A small image deblurring model, trained from scratch: activation leaky_relu, 7200 steps.
Rows from block 3 of a small image deblurring model, named by matrix and row number. Rows with one number belong to one channel. Each number is 128 + 24 x the weight over its row's rms, rounded and kept within 0 to 255. All counts start at 0. Numbers have three digits each. After the name is the row's rms in percent of the matrix's.
After each channel's rows are labels from the 100 images, of 14848, where the channel reaches its highest value: "responds to" is what is common among them. Only what is clearly more common there than usual is listed. The data: procedural textures in two colours, tilted and lit. In brackets: how many of the 100, against the usual share in percent.
# convs0: first 3x3 conv (model.blocks.3.convs.0.weight, 64x64x3x3, each kernel summed), inputs 0-63
# convs1: second 3x3 conv (model.blocks.3.convs.1.weight, 64x64x3x3, transposed, each kernel summed), outputs 0-63

convs0.58 163:113112114140125122108116099113092145184168092093111190112116112106123173112128131141119186134146080098108152134111100122140146117087111129115151131146110121149158103138102129139124153105127102
convs1.58 212:097124148155113107137167135123120152151159116161127118138127129131123151136122121108120255140142112141127131101125138130152108120154129118125113103145141142123132143115124121111131099130148147
responds to: black (45 vs 17.1); rays (29 vs 3.2)

convs0.12 097:150130144143103115120100148101091142136146132122131119119137145202133105142138117139139131113125115130160127127091154145122134140084098134115102189135150124118136136178111120121059113170097161
convs1.12 063:113119175145172144159147148133116169119101095115132123133131086079128138134083108129127109169135169127115094106113099107109118157161124148111140097156089111143111104101124140158155097105142145
responds to: yellow (42 vs 16.9); ground colour: yellow (27 vs 8.3)

convs0.34 099:131150129156122129114133094093128136146145151151120086134172157118131100132101128159143094101174183120127159144149155106144111156128125141088135124106148099105109120115105145171130137139133059
convs1.34 088:146151142149148135169140161109115138103143150162153143147109141153132140144140130106127196155137092163142122126117136124119114148125135131158125109156117158140151131123145114097108061138177188
responds to: black (71 vs 17.1); ground colour: black (51 vs 8.7); white (50 vs 16.9); pattern colour: white (32 vs 8.5)

convs0.54 089:164104167101092136141126125146081089125150129142141108112148115109132117139114080123143121121111199141124132148148140107130161119105117132111123108146127110170140140151122133125090159182073149
convs1.54 140:137141137141120124148160178099132145150093127195108137149102127154126129083112110147126142162203157126164158126124130117148107158113123147091112122163149159129123111130136122134128150134172139
responds to: blue (64 vs 16.5); pattern colour: blue (43 vs 8.2); orange (41 vs 17.1); ground colour: orange (29 vs 8.3)

convs0.25 115:106144145121172134134091090151125124127140082126116125148135161122120139130157178143130137143162108079123104151126146113106109124113157178109130142121098153069131153107138139150156127186130156
convs1.25 064:145139117119089129109158150119131144107116190128158134136112099117080124149117080128141111116109166147125130133149120125106161115120106064117156110127174124159115106132100117110103109103127072
responds to: white (75 vs 16.9); pattern colour: white (43 vs 8.5); black (39 vs 17.1); ground colour: white (32 vs 8.3)

convs0.38 099:194139111076155111119116125128127169130125171145137157162179138131124108125113093122113129109150081161115151135142106089110121152112105151169120139131089152117127144142111086130129162115138119
convs1.38 058:072138156182116133159116125185131109134127106134118095120126113135159123124113166154135137164156157118175096123129130184127120114125159121127133108119169150163121105130117150149151167138159119
responds to: yellow (56 vs 16.9); blue (52 vs 16.5); pattern colour: yellow (36 vs 8.5); ground colour: blue (34 vs 8.3)

convs0.24 118:127075147143103171125119130154176128134084129099115169123137153141117130149108128145143154127112157135068107130146118133120120127159084136138133148153159143124168134129093153131085094142116079
convs1.24 062:132110159103131081137152123122086099117172164140098130109117113120133119133116133167120114100150136172135150153147147159143147101107150094139154115100118114125088105113165084134124184117087130
responds to: yellow (88 vs 16.9); pattern colour: yellow (59 vs 8.5); ground colour: yellow (29 vs 8.3)

convs0.30 082:094114123183088147133158145127125076148134099144169133152166111113115139095096136138164123161160123129090096129135107101128141158165160156131128097129134151120087129093111103122117129133145159
convs1.30 078:150145135107178120144161114123124195123096133142139139131092172167161128133151139133137141121137153106154166146119115153134123105130073096125110130139135130134151145132140158135143205125157130
responds to: blue (63 vs 16.5); pattern colour: blue (45 vs 8.2); ground colour: red (29 vs 8.3)

convs0.50 106:109141104133098154126122118145114088148154145101062124122116120149095144163136094155138118127129167133135171172138157099171155134087113146163139104136126134153102137125106142126109145088160102
convs1.50 052:124145112130118095104112117112149172106104082133130105127115089096105124123116096078113107111109089110132112097128084099079121088107106112089142133108149104098154114151107139088124117146144121
responds to: red (38 vs 16.3); ground colour: red (26 vs 8.3)

convs0.0 115:121139117074131123104108108120128124139177110125121105134179184137145106155102152107092151113153122120141167117165132113112165154150120179178124113118130123166122141114108117114090136154109134
convs1.0 097:149136163184109123144117126122144133112059147129131162157103103142112138127129107137176114127121152107136124122104134128104109119084151115090132138162132171102145097118156141183147107117150094
responds to: black (58 vs 17.1); ground colour: black (50 vs 8.7); white (47 vs 16.9); pattern colour: white (41 vs 8.5)

convs0.13 107:135133103097119132145095159169146109111129126145138091112107119148117084111110133128111090152153157091153152153192140149134109105132136158109129090120121151105140170125114126134118127085113188
convs1.13 077:068139137149120130101141122118100169119110118114143124159139109120143167144124113110131121130099120137136132096080094081108111161129098130116111155161132124125157115088105137110127102176195111
responds to: pattern colour: yellow (26 vs 8.5); ground colour: green (25 vs 8.2)

convs0.2 098:141150132119111172140120165033124140087127087138152104103171102121131163127163137132122136138142164142109115111133129155112132123117157119128159135143133123119137117164098109129140085093125102
convs1.2 083:114149163146116134124155101032139101139144166167088100136130147128158122127117155136107124088145128113109153139130178154116102166134120120127111145148124133155121148121125132148108173108119134
responds to: blue (39 vs 16.5); yellow (38 vs 16.9); pattern colour: blue (34 vs 8.2)

convs0.23 080:168144098167151136110097158126135093118154151095119135134132143112128102094136110128109135139103132148138117096084119149146153162124118134149118102080171112179155118134146150101113149171177114
convs1.23 070:140123173135141131114123128118104181141107120158179142177124134178131173146158153152122152131154156120145099147130136137122154140126079135121127156179137150125151114152116123185134116123153145
responds to: blue (84 vs 16.5); yellow (53 vs 16.9); pattern colour: blue (46 vs 8.2); orange (38 vs 17.1)

convs0.51 106:164168137107119147089108133123123142116117153109153162133189126114154126141115104141094118098146142149109139104143126156110165113119123135122078117137138128169143126126137119111139156211086119
convs1.51 078:144132130143153145171108128118157097150125154152078103130105168171150094121108177106142124128139121115178125152093160128150093108074131112141119124129106112140132163114156096123164113112134124
responds to: black (72 vs 17.1); white (64 vs 16.9); pattern colour: black (39 vs 8.4); pattern colour: white (35 vs 8.5)

convs0.47 087:138113106144141095112126086092133197124111132121110100134074137149127111119130135118127103132132087123178138138179130165116119163122111112138091163090119145132129152123119099096124097158154144
convs1.47 101:128111159116114152147132162140131065147170137166132118122137157137147145177151149152115121154125179154148124138109116112151121133171127140140102105144124137173140144143176126181098160116141124
responds to: teal (68 vs 16.2); ground colour: teal (37 vs 8.2); pattern colour: teal (31 vs 7.9)

convs0.42 101:131128160113100127133116154069137161141107155161144137134162123127127139101116126093135144132140122117148189139156102113114152087111112140096119185159118138097114159104157103093120100166115119
convs1.42 063:119140108153144132127107070098148095091161101107130125124120128149138129100160127115157122152104121107172113111089096115150128119151104113139119112094130097140161142106095142151127211142128120
responds to: yellow (62 vs 16.9); pattern colour: yellow (36 vs 8.5); ground colour: yellow (26 vs 8.3)

convs0.29 100:149207114096098106141153129126120099122171129164152102143119103139159125088145083084128126152107108112150120142098160131134147126108134103093147130100090122115100129139139101131142170120125121
convs1.29 095:104090170161135106141151117152099167136145132154119143092123128106173120139135190107150123141159170186136137131111155153143129115108124129167148139121150149136155150118118128101140167157101111
responds to: yellow (53 vs 16.9); pattern colour: yellow (38 vs 8.5); purple (36 vs 16.6); ground colour: purple (27 vs 8.5)

convs0.22 106:138136181123132151137128114160125188136103115158116147112078135119111111120103153165086114149153135142106084103145113176147112134140135075146140108183139113140117112126116147102120114139120099
convs1.22 075:128087128118110138137108147110127073121121130145118150154163168129098135105138081090119127124133079114147167155121121101179122128110113167110128120077106127113184143140119128142106116133154162
responds to: white (69 vs 16.9); ground colour: white (36 vs 8.3); pattern colour: white (33 vs 8.5)

convs0.57 089:131176100109131165146087155125158112161178140097111145127143105117115169114132155077144116117117133122129072103099138131081129125118134102081138180136135145126133110123126137134129157104149109
convs1.57 068:117088118107158135125150116131098095124049134117120118148138139125128106143109131138134190107129145107134144152127111104067105113080115125171140074112140116130111140109132123110100097120127151
responds to: yellow (90 vs 16.9); ground colour: yellow (48 vs 8.3); pattern colour: yellow (42 vs 8.5)

convs0.11 090:143124123073208149140153115113146133141134116140143129125114160156103170133096163149107113086155116108131119092156120104179111158136135094121107118157097154131132129117127119117139119172135125
convs1.11 075:154100147155117135173111137131140152122123134149153130153124115119123132122154127113160131177158164161159103145122143146190180145160113131159109177117169148154144149127149151135120124122118175
responds to: red (90 vs 16.3); ground colour: red (59 vs 8.3); teal (53 vs 16.2); pattern colour: teal (35 vs 7.9)

convs0.27 092:124113113146103140174148128193139147117106094112167147144093116122067131141065128128173121154144096109107121135124110105079134147121118125113111141131131122172148143120142108138107143095140136
convs1.27 064:146115175125165108060173144132123127170154180133126134119140121151182124135152162140085125138144148154133124146145132134112114100147139123140137110149132173107096145149114146094152151119130102
responds to: white (79 vs 16.9); pattern colour: white (58 vs 8.5); black (49 vs 17.1); ground colour: black (38 vs 8.7)

convs0.14 073:144153139064148121148146154180110125099122136131157115098104145135116147124141126153119141133157139116053108107101128123123145066110129106109109091152130112143096159128117125141121125122173151
convs1.14 149:128110151193159137149106125110126138116161160174132108151129128131130138121140152125127163182191141139177130165155151140143129143172134155168131161127158152142136144141129132140133134144137158
responds to: red (66 vs 16.3); teal (59 vs 16.2); pattern colour: teal (36 vs 7.9); ground colour: red (36 vs 8.3)

convs0.10 096:127096097124153133101127112102156152091146126156115169100140135128106077090112144124161122160134120141143146069168117142165127137131100108138111165122165132134153136094124100132123101158176137
convs1.10 096:125112144131171138115167128121126143162140123128152109125135172133155186160119151161105123138171153154086135146130157137175126136189132147140137123159121138120135157151133140167140178124134098
responds to: yellow (58 vs 16.9); black (53 vs 17.1); pattern colour: yellow (42 vs 8.5); white (38 vs 16.9)

convs0.19 108:102157157152127132110126119134078157129080111131131130112163101183157112130123101093156140135131111126097097130102121142087141158124127150134126120098126141213158138140120100141139129108132101
convs1.19 104:146078142165142151147107136125135148114143166179157148129129149143110168151168125156132134126186126141147158107168140125120134110136116129143107139142156141154136165129128149152117202121158132
responds to: purple (40 vs 16.6); ground colour: blue (27 vs 8.3)

convs0.43 096:152064128091118100130162125118160129139115132125140128135147143144138106150102132104168155091125152183173120086114122148128154118091136120160119116113173163109102127121131093098135138140147093
convs1.43 079:104132118102128161136119113152113107131145127102099093103109094095129109109149115127104091112106087101101145120123100097064111167110141118122133113114072071139109135120134115130114114126075130
responds to: teal (73 vs 16.2); blue (48 vs 16.5); ground colour: teal (40 vs 8.2); pattern colour: teal (33 vs 7.9)

convs0.63 108:131184123143164136118114136138111122136108069114144117125146110104166156100149136148098134127145121127151157113139126097155138114149131179088149126101106138097102088131136095106109166125114186
convs1.63 077:150154123143114121150155164132137145141170130147168123163117164158125154126152142105158139112142138111167159137144112132151117144130086104132110116141135140170150136148128124135124227134144099
responds to: red (63 vs 16.3); ground colour: red (39 vs 8.3)

convs0.60 113:159118143123159164153117136133141125138123151095110121108203098129162122113087120115109133107092119094144113130148141122119124112143092141118143155144123117146148122161166135180139160183120085
convs1.60 073:103127090119112111109133131159103144115173096144135144144106132122081122138148100154134111132164129154094134151120130126130120176096118117126106119097115121135118114112100118086120051115114191
responds to: white (65 vs 16.9); pattern colour: white (38 vs 8.5); ground colour: white (27 vs 8.3)

convs0.49 098:118099160116130144098079140116126117139102130129095132168134147115112098126107095091115129116186136116154143148157162123076124178139127115147108150110168095128113105156109125121107162148142088
convs1.49 080:145129115128137144147174101116092164180143140145148138123128164145125121136120160142146105161097108162132110143107076114143116138133111151089136110164094128131118156088133099146153077126127177
responds to: white (90 vs 16.9); pattern colour: white (54 vs 8.5); ground colour: white (36 vs 8.3)

convs0.21 116:102155103141171125132137138117098132131148126144136114149176151154115166109060109122114116143125165173115100121133129113151125109113147162112090114138151093174148110150145161157157102133132099
convs1.21 066:180095140110085089096125138132146097118119146138149179141096137149133111148166126119152137130162113103143157138130148102125094122121131095163144096143133185100114143105136115084094134118151138
responds to: red (55 vs 16.3); white (50 vs 16.9); ground colour: red (42 vs 8.3); pattern colour: white (36 vs 8.5)

convs0.45 101:131174102085129156127103127145165147099087113138160086160162132122143108147133123115107056134118166130159110146160124147109102147157146139165125149107137128117131129113162124107129109120098165
convs1.45 056:095113150161129104103128105101091137162177093133108157129130123119134181115111142103090117126089077142105160097108105117080130140124106121114127086168129135094132119121108121125111102131149103
responds to: black (53 vs 17.1); ground colour: black (27 vs 8.7); pattern colour: black (26 vs 8.4)

convs0.39 114:119177119171118124127126120115153136065094149174126097142156145148091103141123128137158106132102152149125137123127149108113082186160108109113090128118143129095117152151114133130118125175122106
convs1.39 061:135101118067169128130135125132118115167133116096110150113133121113146092113102137121097136108158116095125123142139133162100141033092158125130140116124095128107104093136121105103136149104119146
responds to: green (47 vs 16.9); teal (39 vs 16.2); red (39 vs 16.3); pattern colour: green (26 vs 8.7)

convs0.26 101:124098138105119144160148115113142102129126133109081097146184112113151119175128162126107121131113179162122166147162118139141114096135139159125095133097121123103134133147149114117098157198130122
convs1.26 063:122150117129126126092113131135144118139148108110130124152116142093102118055141091118152134116111109087127143093134130097098139164117100113122094130151129123130138161116100090119145044100104124
responds to: blue (54 vs 16.5); white (38 vs 16.9); pattern colour: blue (28 vs 8.2); ground colour: blue (26 vs 8.3)